config.yaml
translate: 0.06
encoder_mlp_ratio: 4
encoder_qk_norm: false
beta1: 0.95
eps: 1e-10
max_steps: 18800
Rows from block 1 of the decoder of a small masked image model, named by matrix and row number. Rows with one number belong to one neuron. Each number is 128 + 24 x the weight over its row's rms, rounded and kept within 0 to 255. All counts start at 0. Numbers have three digits each. After the name is the row's rms in percent of the matrix's.
After each neuron's rows are labels from the 100 images, of 14976, where the neuron reaches its highest value: "top examples" is what is common among them. Only what is clearly more common there than usual is listed. The data: gratings and oriented noise at many angles and scales. In brackets: how many of the 100.
# fc1: MLP up (decoder.1.mlp.fc1.weight, 512x128), inputs 0-127
# fc2: MLP down (decoder.1.mlp.fc2.weight, 128x512, transposed), outputs 0-127

fc1.61 136:116102133211090110084109136122165129158156128152145147122137122128129133142153147112124131164130063187070177174115092078120073101120100130114090092121092127118115145154133125097165104120102122125144132137125119138123159120129144117128134114135122132116121151105116119131121108138130147114128122132118160118139139143123145142117093146106101159150117110132110112118122056119105099086115
fc2.61 179:106150102153068122066128110071149123153115119098140099128116140127139120150134149102125119130133178186155152181138081089133109161147119150117110142144164169148116163126151088141154126199113131119129144138133147155127136168088131121131128122157124137124148132146133125123109138148112126127147149139115167105118146147128128147116092124100135141134086137119149158161104117137065106106119
top examples: noisy (93); low contrast (62)

fc1.221 090:120126138146100137076151150132118130135163114129116165077103141189146178102117075166157133134117122153145116144147153107132109113127145147089125115080099101118123080072159111091118104150100107128144114120048141101116132081139139090140144092098119121137115112101118121134125166140104135154121123103122159121132142147120151114106083118112126098132132120141128118123119139095134169129118
fc2.221 079:119113124152130130113111069128140121132128127136105145139119175145158125156104110071146131183107139152117161109109141107128109117105128114173108104138160140122150100140115170175131121127160144129135136114198112132139105130120096099125126083108111113131113123074160105064148119125114093133121133145159107123102146156124122107160151102121132144136081119130153172104156122171161093152125
top examples: very fine (58); stripes at 90 degrees (49); dashes (48)

fc1.337 097:140105129134112141138105087098116118159147127116156125112151149121172122170183085099063220109200142137151125136121104108100135114153129115158141114118114106101164141107144098121132122143128110106149125124142152142105118136117152116120150152093088197120085137110108137117128138143131151145155124159127153129129142102120091119125136095129110106129107113129111115090122122114116093150120
fc2.337 100:153110103148128102119129130078107108120135085080114134110126142108107088088098097157109092163134110086119117103120108145118148161106166137129089152104136138141108102135144136159117110099165153120116167120125159144119127147106142125109150169110135153109136181139137127124142119189129156149135096101097084129118087121084132140149140135159080138176139120099144094125125107098114148132091
top examples: windowed patch (52); dashes (39)

fc1.217 114:142144119154110100112133149157079163124075162135162115106135073133146155153125132123167073105164118108108106114131118131165132080096101129096096117087155097103098122124123113126113099141077104151143120140104102172142135103140108118160141096086144162133095119134151079104116094145159094115141093127109116123152158121116150129123142163131108127130109104107114108111148116153104140128147
fc2.217 141:107149141123086141170166127120141158175142147134188157164166094131108136189104107110153200114153120128112130132108152136161176125117114082148126148095089151115128152087108105100160103112136150141108137139133109126127131153119130103138087142141136117130115129128082160117168134138114118134141132140116124131119106126163100110135142167097130136121103100129105116074115141162126092137158
top examples: very fine (72); filtered noise (69); stripes at 90 degrees (33)

fc1.233 094:136143129114146116137085128138169117105109111108094157148093173122114044105137177141143091101153134114113128103115120139107125157159072144139175121156105095112144152157132155123121112148102125135139129111134157101118136096104120186115088146123136140153087070124190117126155115158096156150120131118115117135101122129132137108122168133107103137127095124132106108111110132138105152117146
fc2.233 089:130131103132087145145116128136129087144117111142159157132148160151128095113117152115114171160157119127104160134160098111123129097150157165147138153103116120140126114118111094135122130118128106131102131127121153125082143150120144102136137131135119131127073061136074082115135114159157141090128113153093162122151109115097093082129145180105114163121116127147132142142148167075137140124060
top examples: windowed patch (64); stripes at 30 degrees (31)

fc1.122 089:106099106090099147124137139109134104118109163145151093083138114123167096102130102181150136139175179137145133092165140115131149112155129114139140123118116097107124109107124107116104096128101115136139137170115143125099138110152160119110153104104070152106124137131154104093108115105165157155134122133112108134117148141105122104104110056131117072130087091100096113118138110154104157104113
fc2.122 093:110105080177115104103138088135118122120099128143110107143112126191136130148147151073098126113102138122120145114104106166127110131117125104120175161111131143159133098118181108156117176154146140130132121088138125122188119103099082127136099083110134155111117116100147107114146136140136132125097125069146147128137113115139153122100119141198139123118120157137168130120116176144129131142150
top examples: medium (53); sine grating (44); stripes at 120 degrees (31)

fc1.17 095:136124135142138117129174137119120157112101189198095100115084134159119118139203137149137126145130106123116117147127119143131085141124104144148137137168118112113092109137089150128132121098101126112118087075149168123121154088153116124106131105077146133092128112125141141167109126136120137125145122143162155115171140117145173125089134122103118132121149110201104107109134143101114133131138
fc2.17 084:121135159116149150128096129135109105121163097103117143135137132109104116088169179073121111122121141170105168134107110104144105144151137141107073130116157142115116104109070108121133124120123091105115132151128141140127127177146156148133139118132105151170140082169108150115142153099130119148117133126127108130129094144140090126132150138113086147159085084081106090100129095159131077122098
top examples: sawtooth grating (54); stripes at 105 degrees (30); stripes at 120 degrees (29)

fc1.473 107:147139115150132117116121144140114185174083121095191140104156051118164140158095149120145116083162131122121144125119137114144099124082118115094133121077109123122107095112152086124105125106108119117130142127142084145127113119128077114146139120109133130093152134120155109119074090089153100104122097128119107134125094086121145114120134131117112143107135110068106116101142113115109131121119
fc2.473 104:124115148152154147144148129085110112161162108145167142134121115101073127139155157138127195123143137177102153104093109142114141173075168136153111163134156149171063117117074133123144130140140122114112118122126116114112149130136094153130111143117103113113155108151118141118104150124122134105145143134107183137170123091124129120168107155128104129142147096160125139108168133160130103159129
top examples: coloured (100); dashes (89)

fc1.367 106:144116119140119109140144137090079098128135153183110083152134137076105100119181143106135123130139088122080141138139093130119078094095119118142107114165141126110130088136095104105135117057088104132126107136160129155130173100186134126114143118102138160139119114125120155166165113131149114107135122151144144133116151119120143133085139162154114129140143099126113107107117101079109128125136
fc2.367 090:131149095129117145137110118114135095159107158137119075108114139111152107124150171193170145083124123116149153147116169147103126111123119127117154120106107157131124169112110107140135108151163117142124119140057121113103094161121152123076064101159083107131130105136150179167142124139128114163115124109120120142102135119107085159113119119092110148101088121119131131110142158103137137135113
top examples: stripes at 90 degrees (69); very fine (53); sawtooth grating (46)

fc1.318 110:077079100143113098067086138142121139173176142100117113113113126104146165124138144129167110137129112173119158160143139110141121139148091123137137076129124130110124136110138128109155101095110119135143110113135152124156117102105130115143116120150131146131099151099141091129155107101187079163140098141116129113123161126099155172137131146141123160152111117113103109099112062092110145106122
fc2.318 093:117127110102100147098116108097143111144145114138126132155150145107160132153137140110157131082118122163112142130144101103135143161144176126175093135141123163160175162092129082150176105125123151133145121140162144132134130148105098158119128110145096083133149145126094187162103129123126135118131132163103151163141114150105129173126137115110151153131116102103141135138063096173095102094115
top examples: noisy (98); low contrast (61); stripes at 0 degrees (31)

fc1.336 090:123126122110137093130132135121123096137108140124138097096124124123173115136085138130150153126128138109132129111090131144152119126107128109097082109097132112102094133130201066115096095112106093162150143124159134102096147154070089139110103129101128130119150116130131159110137117144127145127138113150096118131100099145085132040117131116131130067078132117124115107121136083139107114140124
fc2.336 109:120125138110137138144150182135135164122108104135156129129129118133137150150137144096128086099139094116107155131124133170141134140148114115110150122147141146137161162138098167157172145132109140126143159135123103165105064102169165097127115167183143168099136136126149113112147105132112129111121127125143126113114150120173111125094157105185164172172123124143092136151126141128067125081118
top examples: sawtooth grating (73); medium (45); stripes at 150 degrees (27)

fc1.134 091:137135118135129107132130142106160153099127120161131101066147163121107146146151076149153127148141119111131111106132128128117159124119131186129130132143118117115096124148122107101151129118099112128124123131133101163103128111161157105067089089082145132167112057140196134174177119100073096154139117134113139142110097137112141125138121142150134126160148120116110111103111102149116146141160
fc2.134 083:104117136136130188093112107147177141151120159127129143144123109128146151152134154155148132111133132122146134148114164110166115121106123094160145128123097136149126110130138170155125146137177156144119118173069140163129140118148158101180145096143115124109116145112097111121122155127159118125124144153183121111164171122135111178144157173134148128139130143197163175145113128117140169121120
top examples: noisy (100); low contrast (88)

fc1.511 094:121108120132104128117119107151131116130143099151111131154128133190158139187136108138123164099150136144112144148112133134154106145114108141149107123102143130111130123168162133117128121108092131085115068082165118092081081095088149159143142163129169161089121140164087084113130103136105104130173154162176146157174146148148124118126130144136109133137097116137111121127112132126106129107132
fc2.511 090:133149094113099096153122126085118145084130143147105144097119145132097099126140112080144125144130117104125121136132109146151152134134120128163178117121114188155086133135144123154120153115160152104116164180125179126204118117161104138150150098113136124157134140171149099128139111153126129173120136098124055124131122136163115084138155107141130107133123138125109153098125149127166145114133
top examples: stripes at 0 degrees (88); square grating (45)

fc1.133 100:104129101142114141120152196112157130105073124163118113156096152139094118162171157171125136146117114140113166105147152123144153135113113120119153111139114110106077086137128148089150098168107097133141110124153122119120143123170125135072136074102120113138121101150158123118162097146106128141106143116111131119138098116112149115070104112134134087126147106152101098140129153107110112099169
fc2.133 108:126121128128106173123120128167123154101181107147124122088133128112207158145148142150096114067135144142122139112116142169125106126188114130167120180130151126143108126099112136135138164161109105123142134135120147100143134131155127150130094103155093108120133118182130099149093179116129126106134110123143175102142134116167146138126128149101110145123183137146132100131118155150141081138136
top examples: medium (64); square grating (61); stripes at 105 degrees (36)

fc1.190 099:149131132143127146136161171122115144080125072104124129117127168106087122107152124160117124131163113135142160115139154141156100098123102130150129108135114103106091113119082167093133111133086126116108118120156132121112146090166133129145161069115095162113140110125117075139149125140127136126108142120156133127104105133134179127078059096131107111151115102137108101122170135144104113108174
fc2.190 095:108119164091168127118092113133134140139120159165136129121143133095087125148165147054102110090124143130151095149105117144149142166140130154129099126143140108109071117106107113111131159184105131140162119134104139096103136152162102153161130113125108100135093110147144134146132152111123117145144111129109154103138135100152099180166116103132099131126159116180141107120136095121114108154187
top examples: stripes at 105 degrees (62); square grating (42)

fc1.442 106:126153121141132163131098100139098144079145094172130139156212090121119115132115154133158119148099138121142127119118124131103092132144122166098084113148091110112135076118134165150091122113120140149125128123110135097123117129131154114099208159102109165157142117164133097125104079097117130152136143148094155142129142093136161113108153124126088141135146108142112120132163122133100130130148
fc2.442 086:120128139136129133132158131148146126131101119107134138156123115126139124120093122166149078142131105101118159117103160150128102151155116122119177109143069116135110171117090120121104109107119152140101145119096085129151140117128113113135127148169149162135068175119107159127089130115103147108146122119130107118111201129140169151131138147112107145098061085108135149131147168072123137157127
top examples: windowed patch (63); stripes at 0 degrees (34); stripes at 15 degrees (30)

fc1.106 094:115110120105127129111125109174113163100140131113065137093144129131098145091129096071108147132174146150129146130125142159137133130100125079124097135133135118133182139095127142152133131120124131135140128151150168107117148141151138138147129177142093144114106051120155094171131153152148120172117110113126096098118117099147159125104071156112117115180142128143113117131142117090103149105140
fc2.106 084:135118120101128109117105182148114127168117133124165145120145104109157130107109160091144129108098159132121125132142114158130136102152083143109118140162092130116074118095080110107100137113081104122153098117133079139076101144138131125126122104111146163120133169164133140137105158130139150131120147138169124138159200130138140127149115099089076103162142099102121110122126091117111090112146
top examples: square grating (52); stripes at 165 degrees (33)

fc1.501 088:139139096159140063132136136146104135098102148153113121066115147120142123154134149101132143123143120117096124098090133150102076147135146078141084108116144124107088140110181107080097110093107104118142112149100180108133132103159090131137153134135110110124128078164119128148118164135132139163130113116126146166062106141109143097144091141119145101112163124113128132144121125143123146127134
fc2.501 085:131145137111110206140100174101156104146125089174163118118130145158140162112133122127157098141162126150123142170114167139148114162105080158125169120118148146140189126118149182154147126127119148105135134102136074105084097145141119093108149137120090119140103153125125136127128071110107133119134124114106120128146134138128096180171156161126138148119121140122146128146115114137119122104139
top examples: coloured (91); very fine (68); stripes at 75 degrees (25)

fc1.290 088:126127151153109078141083149162087151159114129151169133146155125123169124168119152140109154142146137116134106126075124124162160099126098111135113131081148121124092088122147111137129118132131120128121142135088095155113132163154071136126121121083136117152117121145114146122108136159105155104122153112116158126143101139114114050129103099115149076112139119119124130128108120190125130125189
fc2.290 077:137135140095122196127165123117146135141105149138189163116127091107147124108155166142124096098151124126142139130191114135142122156124161170164163165093098161103164133118137133142158114113126135131140125132158100141128140146135179100138156149146093105097107105147141172128141143132113119192139108153140112145126116133116093161162165153141131157138122134145135102088089136116114120128099
top examples: filtered noise (56); very fine (45); dashes (40)

fc1.220 098:120073128101110127137116127104154128148075115135117128145153130128157141107146132145077150171136131141145195103117135126159141126156115134138163132139097116127116153121154140125115116101089135125141138171108149158159173141156117142122136156080114112145107095089122174132072093207102082106115102127128150125108146122103164082111133134139124139138126110138118115151162139139115142153120
fc2.220 082:122127095136088115100149124143140140139136152133138118098113110146119142121119114128118129115137129158149137132153101176120139140120122093130118179095150144115098096094176114130168138136182132125147129094104104128136106137093130129111143076071126146098190153109103135134062119163090106118099138080135137130136100196138135122098124137094108113102126120126138134160111104113154085116101
top examples: stripes at 90 degrees (72); filtered noise (44)

fc1.400 097:118113123113104149111142128138099063107111148121148112135124147139157173120101119104147115088128144131116139147168119102153102093128091109115145104088122113096172108128130112097160095129101090108140094135176128138127115130121128148169110149125153079066171122137162124123092136175149122145126139123203101106117145157108145094128144121110121114109125110141104107120148136122110096085106
fc2.400 113:122126114140141129159142119088170109091105157123135136134099158131122108135113062137177111155124117119141147143127140096173120114113124123098151155154086066131146153132151147120134172135133154108127150089107131180157133102135103119137145203118149126171153159116142089136136083166133120120126129122094155132141120130139158127126121122130157136135159144138134112113112172120093158178098
top examples: filtered noise (67)

fc1.307 084:113144117144115137108105169132119155118163108130138133108144095137170125096113063127057175118120149145149115137140135096110176148122167157104139092149137088108140130115177090111146114134135104117147137156085142133107082153144170101108119112117124133152086102124114127183118144106149153161137143130112176130102121088103117114124111099129122121109146117133111115092100107127121112145093
fc2.307 087:132110102164136131130130100105117088104132078156083112129123164110116125125121095107111140119121119106135133113101088115136104155092139136165112137189149144164110124101120126172127164112187101111143140113112113125153136111102081147127124134132100086137108144117160088126152132136137102131149119131082111144162153144109110152160129143137087132151131127123153126093161085204115095129099
top examples: square grating (56); medium (52); stripes at 60 degrees (41)

fc1.0 119:125140123121156148127169118160170147116087134119148118109134151138115106147114128126120165125136131119128049123099159170135140117155129123127153100102172101101142115136138144100076090098131103122122129113120149141116143135145142109115115137153133100127164113126126163141108123111130143127127105102060143148136148095141110107080163154106082134110088108085097102095190126124116157086140
fc2.0 113:140123117132139127119153121108180111178120147126146130111125114114111109156112119130143178146128127107137091111147135157096159147185132162144113136130139173130188127164166152154102120185121114119124177121108136164109147132103133130096141110132143122106177138125098124154095125135142160139111139125079136119093143179134141139167147134139090165132105131145127070140131180110099144142131
top examples: very fine (95); windowed patch (94)

fc1.58 103:112137105127134128104099112132135157158092142158117154134131073131155139154130143148124105085132111129103148135139123088141112109077096120139157079120123104112147149126130119084124037118126065121142107140152106148124114119147132137102172143133114146127100147099139096095099121098136108058124090149117112139149137118096147129114103145105130119157140098161108121105146097159106150113144
fc2.58 110:113112153107168120110116124184154147164129176144206163122123058160118168150136149156155136141140141165124146163116116164160139094158122118122137134126112116160155112102142115116120112169092144144134132146134111156110129135103120125158164118124134120121135088165100127119064107084139134113142132117105134114116135117180146126110156116136119127159126151116121128114092113105097098116163
top examples: dashes (63); stripes at 0 degrees (46)

fc1.506 092:138146133121127149135096101166097114084127146098109123174142143128095107154157124119147130114096132111114143104123084131147088076152089111135165098118088108102147139150129173161128109118114132146126129131126152072102134164136111103069098139087082157096122156103141166148132119132104121123116138124138103091099140125124073099108155146098111097156105114131103108124152134124094117136150
fc2.506 084:150133125127124147150085169147189100120117124120123080066123113118096190109151162142105189151133114113113163171127110137175094129121140116160116118129140087142113135100116138127125133127094115134153152139113092148116146161109182131153177150107109123079151159110136131131116103109116130151141099103120114110159111136157122144141119134120157107132161147146132141140087094145139124107150
top examples: windowed patch (91); stripes at 30 degrees (29); stripes at 15 degrees (25)

fc1.335 087:169098157129097163101158117106140124166111152149144153151155119149084122128141188158164173140108071108077153138134094101138101108134105129150176141098157113117176153152164115149167121095106123121123107131113116120144145123119139106165074100154125124118151072116139149121148124097187163117133141091145133126134126096130151136113138124121123127141150122142106113133132119153105130121128
fc2.335 078:079112139130180070109091141119092125102167142139100092112132126166135137131103126147130137154129138110131112119087118160078103111145147151127077167146112133126130117153116105143090112152124110127138069163123134119159155100169081135096167080149152133110112157145095083131141145120167119084134146148096164107128152158146158106154136101131110133131128139117126134112122141137141114135121
top examples: noisy (88); stripes at 90 degrees (46)

fc1.150 103:135134124124132144119103091136168126126119128107092064160167176111118106150152150068129127131142125108129142124106135125134153117096090058149138114120111126120165128102116152116116122125122122148144148090161106164122118122123065080129122172138107163121079107156192075135107127153126147146120089135133114125121137127125119139108095129130115138161101108129117123130151088162104123126157
fc2.150 097:112131139119107156107127160140136173166117096092135137114166114138175127119136163108080088084083129120110182102148143132146151103138130148109159100121119141101128128125102130082120101152078173126120112151126120141118110123146180129135141117118122201091122161133133168156106160090133130109142130100141139107072114124118141135126113173132152109108163134139149144138117133113143164112122
top examples: filtered noise (77); stripes at 15 degrees (38); stripes at 30 degrees (25)

fc1.277 084:163113114102111077148124162130170119109139135128147099153127115139139067160111129148144143214084146132145158102158154123085124142152122123128114117136122135124119139136177128115153124129114131153124147122121148132099170157134142151097163113126140140079063130146144114113168077144129097158117118122143098149122111165130116157136137091162133120180148122140124114119123099122109154124163
fc2.277 095:131135113121136136131111119127115130172101098121147156131095114147110131153181099152141129090141123125163141098108153177137142135121136126121111134119185137167132110100134160097096138145146130133101147045160124123129082124122129145103133132139121139128164121120137130117131112143130085098116101109140193126161109111164127072135105149107156165073126161089130120155109139140128140173096
top examples: stripes at 90 degrees (50); dashes (48); medium (48)

fc1.144 091:145126140176136064115098095129174112119157105123080085147127149130099128115121092127099149172100125147121106150141111075078089087137135176110098111136132119112141126140162144112113102110122103126094130124114117079101145134077159158099151138083120142122165114170085153115106104160115132105149145129126132148144136122110123127118097119110124159133119103128112121102124102102111149133099
fc2.144 098:112120098148120172109134129125134152126118090131153137149131126155143151144138109138133112119107152136134189130120118131156111147108102106119174103142125182162164168115140151142117147142152163095143106118120135158123062109134122126099141120161132130110092168160124111163125106143102148133145124172130109111149143145152118113101129169176168106163146172100164147181081086141115133128133
top examples: stripes at 90 degrees (79); very fine (65); dashes (57)

fc1.320 125:037069060078097130070063124100125145114107144082117106126117125141129152160159086119131150131135152157161177149158146154145141137126119121102119119140108105106111138160135138119118113142107138127144116167092144142104159108129120131112144121132109131146090120149166126148120124128118136126127121139107148115127132137148130141116128153128097169136126100156103111106125070133115115121144
fc2.320 132:164137148107143118111088116148151098155147155123139131104122146139118134145129162124157140150138104115164123125156197201161131117110149146157122128104104118132130122164114127121157159151145136115113134158153129137134129103090168112125138115150133151116137093123123197139144118117104108121113115154149126151116080129152091128157090144108167192141121133137135170104139179148121147078147
top examples: noisy (86)

fc1.257 093:138106148118120129136087160100155134106131111118096173131128118162099101078147124136130120126157115119107144110145098116145128141138127143152113128125107099124107104107108175115149132110116149167091166151139091105117137128120147169166081127127155172076120124146140113106096106175144148164064139079151113099072086106133120123094104126124116122154141119108094115119132107129110169114111
fc2.257 087:140139102181148131121086163187119123187121162187168141117100122176127144166137133113095101105127125106148138102108118136120138143098123146145148131132143113137113098107161151138123175152121159147136159121133161134149127107148096150142144110155089162135126101133119106148125141112107156116133133102121149128120110101139150158114135149161124108100170137187136138119077134116091123145185
top examples: dashes (57); stripes at 135 degrees (46); stripes at 120 degrees (32)

fc1.407 096:138151110121178110106134094125130102109085132116076108173151107101105127093157142125181091140109144110136120148100130114142136098127102128156139121143149123116157135138135150143118100116129095156135162103174135111100128114100069144144137149106123164104119131137149118110093070112155090085139097136136081144143125100067140100121169109141118136108117100090095120097147122134104128119123
fc2.407 101:138153138132108177111166138169128202146120123092161152134142088166130129096126167129145156136147109146132135143139108151086077109101136143103179106107102138122122133139139161107131108156093122118137122150094119119113090116151152099149094105148155122137092124140084161131131124115138147147121124155127178108118167121123112110107119146113151123139112146108122110112095090067153179119122
top examples: medium (54); stripes at 90 degrees (42); sawtooth grating (41)

fc1.48 115:130131127133132082118100103118143221138119140146129121080179147150115117117132132123088138100134118125127117136113110123108114130138101106112129123134086130115121108075142123113094120127127123106144119137112097139079108115084146150156118153145116198142134113154168106157104112151129137151128140124124118135133117092137099098121185119127110152133103116148102104114076087086098092126170
fc2.48 104:098098097142123108128093131084141150156094152115097099125090164152167112129159093161120153138159136095143150130109123116137128163139112097122153111112152132138135116164155116176142141159120195115129128138181089118136173118146093115152105112139155111150123121122119118118134129167121107134122132164158072151108131143169146103105179088140144097108109126124139154178136121105127128134113
top examples: very fine (70); dashes (69); stripes at 165 degrees (41)

fc1.185 092:121129131153150099129123138116112164159065103172136119076166164107168086130127136142120145126156108136109135125110094137089107144125111104084112120131107119131103132102133130108100118115122129135156160166104108146132103101110121161136103123156122089153129098152130072088150138127103082119099093114091081150101069148117127088138135118131116113112127119174125115105131104099120130170133
fc2.185 078:129143126106117129150166155101135122159141185128142142133152135111079127129145127188105126173122138156090186115158149134154112130111127176162127155131134129157146106160085184165161127126140138134117128118137079160096141084153133103145166119136147147110104113160114126101155122096135126144142135122135135116128130101135147125143109092138123081131116088083109088135142119101092093146141
top examples: noisy (84); low contrast (66); windowed patch (35)

fc1.11 108:085102087061140147100104116129137155120127112135134148153192118171149122154126060122126137132126139140152153137153139135133158121146129122129087132132111112130123143123125161122122124129099122141145144119120127137115122115140133150061119156137143186098096102214124078153145099078102136107120111107107145110111111141128117145130137161136111136164142124132119122121135140095118172102167
fc2.11 096:128116126098179105118128123102141080164153115134112133128110153081117122134157163156106128114156130139136154093149150116105120159108118165163092146143143147118137119109099071119124135154143153120160120109195091131091132178124131101097149135169115153101164149116148156122164156123124141129130113133144109145143155098144094126144138166151121157100135110145106116146163119197112096133133
top examples: noisy (94); low contrast (73)

fc1.282 102:125090128171118123115120158125148141096129112155143144120109055135141146107115117172157146199091113159075157137107140108101107117113114148135116113173128110117150126133096139132150099110114116125145142103137155143093143147097137165111114117136090144140141097178100108078072106103134187108130122134120142143119129156114145176103095136107110117114120116153120109123123100130109119140157
fc2.282 084:134124111178081090131136124151087076130143114145110096113149161124104133154106158108124180144107165121163120136066118129099151132098143124158133138142160150126120157139123124130106133177124161150143133120103163092138132107165111136106121127095098164112107165170123128163152123134111111136113117102135171112082154136160169094089117114106117093115121125152115115119132111127107179144134
top examples: filtered noise (50); stripes at 90 degrees (28)

fc1.195 106:126138111124138116119140122142105152104083144105116100144137133190148096166124123079109168121105122128140124130127165124104125135088119093101125118112129127124145087162163120134140126129141128069103085108140131127129073142130124096120097168184117072136138079096202166122119121186151093173148135139133124142127128113139132126116108147122104128107127116087113120116139126107108130136121
fc2.195 100:109130127088147122117113108187153152096134128106162154131133144163155131147135141095102135096120141132111125133121163129093108169187166130111124153091127161105104128127073151105081161089138130129112123147094134092115133139112107179111113122127114128102137130135137141119135148131125100130128148140132141126097123105136104110085071151127111168099146100121140106101098091098143054144144
top examples: fine (63); stripes at 165 degrees (61); square grating (57)

fc1.459 098:146152143119166078132151147139118152134120123171110123096114095137163128099123122195144132153151130110135105106148128112132096145139126141138082105150101115117114115088188156079109110081099119103096123100100127121123159070126092171146162108112132099176137113108116135135116156170138131141137129134111166155152143132120122090107114103132134111130157116137118104113137123116123116195133
fc2.459 088:115113130121090172120122127121127120112196109156129110164157132155143189140088146070133117135107150134131122146143136129170164099099162124099103166109141144101167122100117092107096132155148159137139120129171153108099124137121178085114094099100111159105101140108152126132100073131117124116098137137126136062114158132123149135124115120148120130140107118089120123131144134164138129150138
top examples: stripes at 105 degrees (47); sawtooth grating (41); stripes at 90 degrees (28)

fc1.448 094:132128153135128131118117175145115108119078139132132127168165131107158123124161150176140130137115118132137113137146089120171119106107114120150121105112142117102088150126096108112125107121106118116170123145166102077115131150121152130096159094133142108136151119156192141107106116153118108099110119133120111081169116151091118033122132128117122091116128111162105121091108084132115126135093
fc2.448 096:120133134137107122130139118170140177094133165098141125137147154118139121157118129121046090103139114131117124130170095126127166110140153147116158086117106133104144176148151111108118131158160128133133110113123094110128116116110105127130117067191154172133175149146119106146118159171146146126116132141157123138122142164120119107076150117125127184140147129110114098125103095090131119148157
top examples: filtered noise (55); stripes at 90 degrees (50); very fine (45)

fc1.394 086:141128145131119150129103131149140142118165151088136085117176124155177103146124132099129210143126129123123128101143130131127126100112126135089137125108141108125154156104161157141119132122120139108122102087114140148124088085107142100130129146156125132135067112151170114131111148110118137172178117173129158161162187126145122165110143106141114148150155108135113114134142101165111166119080
fc2.394 089:115129172084151162139078109185126090106120122124139178153117152107118110131123145174142155161136132159128134155131128146094126129168125115130137120116102155118222085131115107157126168144091129131127130142149185144155145165109144109119115137158134120124097114099148118108154161125141121123087137090118138097099134116166133124091169130133142131113117149134134125139117161129113132132090
top examples: stripes at 15 degrees (67); fine (53); square grating (50)

fc1.245 102:151117139119138112138122193116145149158156152119100118110130158130079109118177133126117161116166117117115137114113130115149149107098093136158178163151148107130112133128095142126132126136112131137112129137131140119108145092127148102145146133133107149113069051071125136126108144169155147138126133128096168122094135076149110092081127109115131136093074108129105115138112109147110102145165
fc2.245 098:151115148127136121118113174122139142132135149137130120119074120121136097102154144130094152103170133110119088147138110092138127193120133123070171113119123186140063130107157128140132135125160165121152143167092153173155121127109133143152128092114140105112125139132135101146139125129131150138134118095159125114110142128144127154125203114137082091141145108150124099147146102102114115182130
top examples: stripes at 90 degrees (53); stripes at 105 degrees (32)

fc1.241 093:126119116121110113121147150113132168085130136134141146075113087116157126180165058114085180135151143153144125142152111105128136137141123153100156117111105105123121095101139111105110114113126120104131122114135114139100116142172130086149142133118148146122125115130131081160076168163130114170136119145135134146167151130120076112122161130141102103167111116164121108112065131103113141160142
fc2.241 080:104129097125121120171097137089119076069128084082103102099131160133116139102112148140115114136133151105119151104136125136139112137104117183169100172136124098147133115147116102138109135136160165135105116100143127119173121121120146134101123118129087131136090106154129103140117137151128101128120121152119164121124098137124133114153124131125082143179137175134136122164196167157108138136072
top examples: very fine (66); low contrast (60); stripes at 120 degrees (54); angle: stripes at 135 degrees (32)

fc1.425 096:150150115150112041124132177128137146076116142142125173146133096104109094173126155095112154149077131120113105109128134117131105134175120154128168123138128117125120136102121129109180111092131109116134108104136093106125107137182140135103129124119142107131101141171165091140124124127075144130125131122141145165132123128104100170115112091104111095108098119103104108135117115075122145122141
fc2.425 092:137103085147083160160115126111113121128125118176138171128141106146164133151146164199120109135127130105134119117134146137085133154113106115114167141135148125148096119136120095120140153115182089127134133083115138128120107114159159107124162100159119079144104104161134108116127094116135132132098140121105132121135127135082099152155162146140105105133119139183160125135151204147115096131116
top examples: fine (69); sine grating (49); stripes at 60 degrees (35)

fc1.305 099:132101125104110120136118139138108120119111145131094071145133116138144117139088133144114162086168122153130129184160131110122128105123095067080123131121120120096141127121155164149124114070116108145117141118101124106117081157108121095149109164101102128122101156110123177136147077159107109096140082134091096134157102134143149128117158152092105154139122110150097110115124097163101127097139
fc2.305 101:121147114130091131197118138137095127110155115136123125123144126132112110132099128124133154166113114138117149172110101184091139130129118107135138126097104182102117145129171168134132132136141096154137122155096145124176140124078139143153120125112119096136127147112126125136179104120092130136131128134079135138100154153176139166137171122198102128115160170103147139133147129155113177163122
top examples: coloured (100); filtered noise (56); very coarse (42)

fc1.460 097:120137102113105131112089081178116173094131131101142127118126109115176130118116162126146115119144137118123153165128099106160126138151124137120174100096132134125154164114119144163082100125126118132138141127125072127127092125083089081116112157136147130105101125113134107162134148140092097151112093112127099134136131094117086096091111092106116121062140132142113113103143085086106116100131
fc2.460 104:129115102133134149134107125135127124112122109137146115102127143146112161125123112163121120093128105112115125098147091171160126126127150113129126126100158087141142073117111134136177128128128167109107125089124141140124075128129133072112135168174092128117160133113152115145139132089121123134106109122123166114156087132102141135165126172098176166083150169168150148174162146149124189113133
top examples: stripes at 0 degrees (67); filtered noise (56); very fine (54)

fc1.263 086:122140115113158102109135102130128123114092161135078110096125094082085138151089118125078114128118133128103094149117135083143107118106108183147150101123124127092136127123142109098093054122131042123122132144145114134133114115157126136140155153098119111119121139072135087118139124120163101124138148152132118149116138140070117099110104114146113132130096112113110120086140118148113145146158
fc2.263 089:109114149086140154102153118122127133165100083141144159177167113150184149111120140132135158137154111137094169125126130147096096107124123109092153117152116137166140160097144102139167126148130143142117129124098129114113125126078120110125155114123158086147062104081157133079124099096148137125147130107099137114130167111126091150104170110103102098132122146126130152120097176122124126142131
top examples: windowed patch (66); very fine (44); stripes at 120 degrees (30)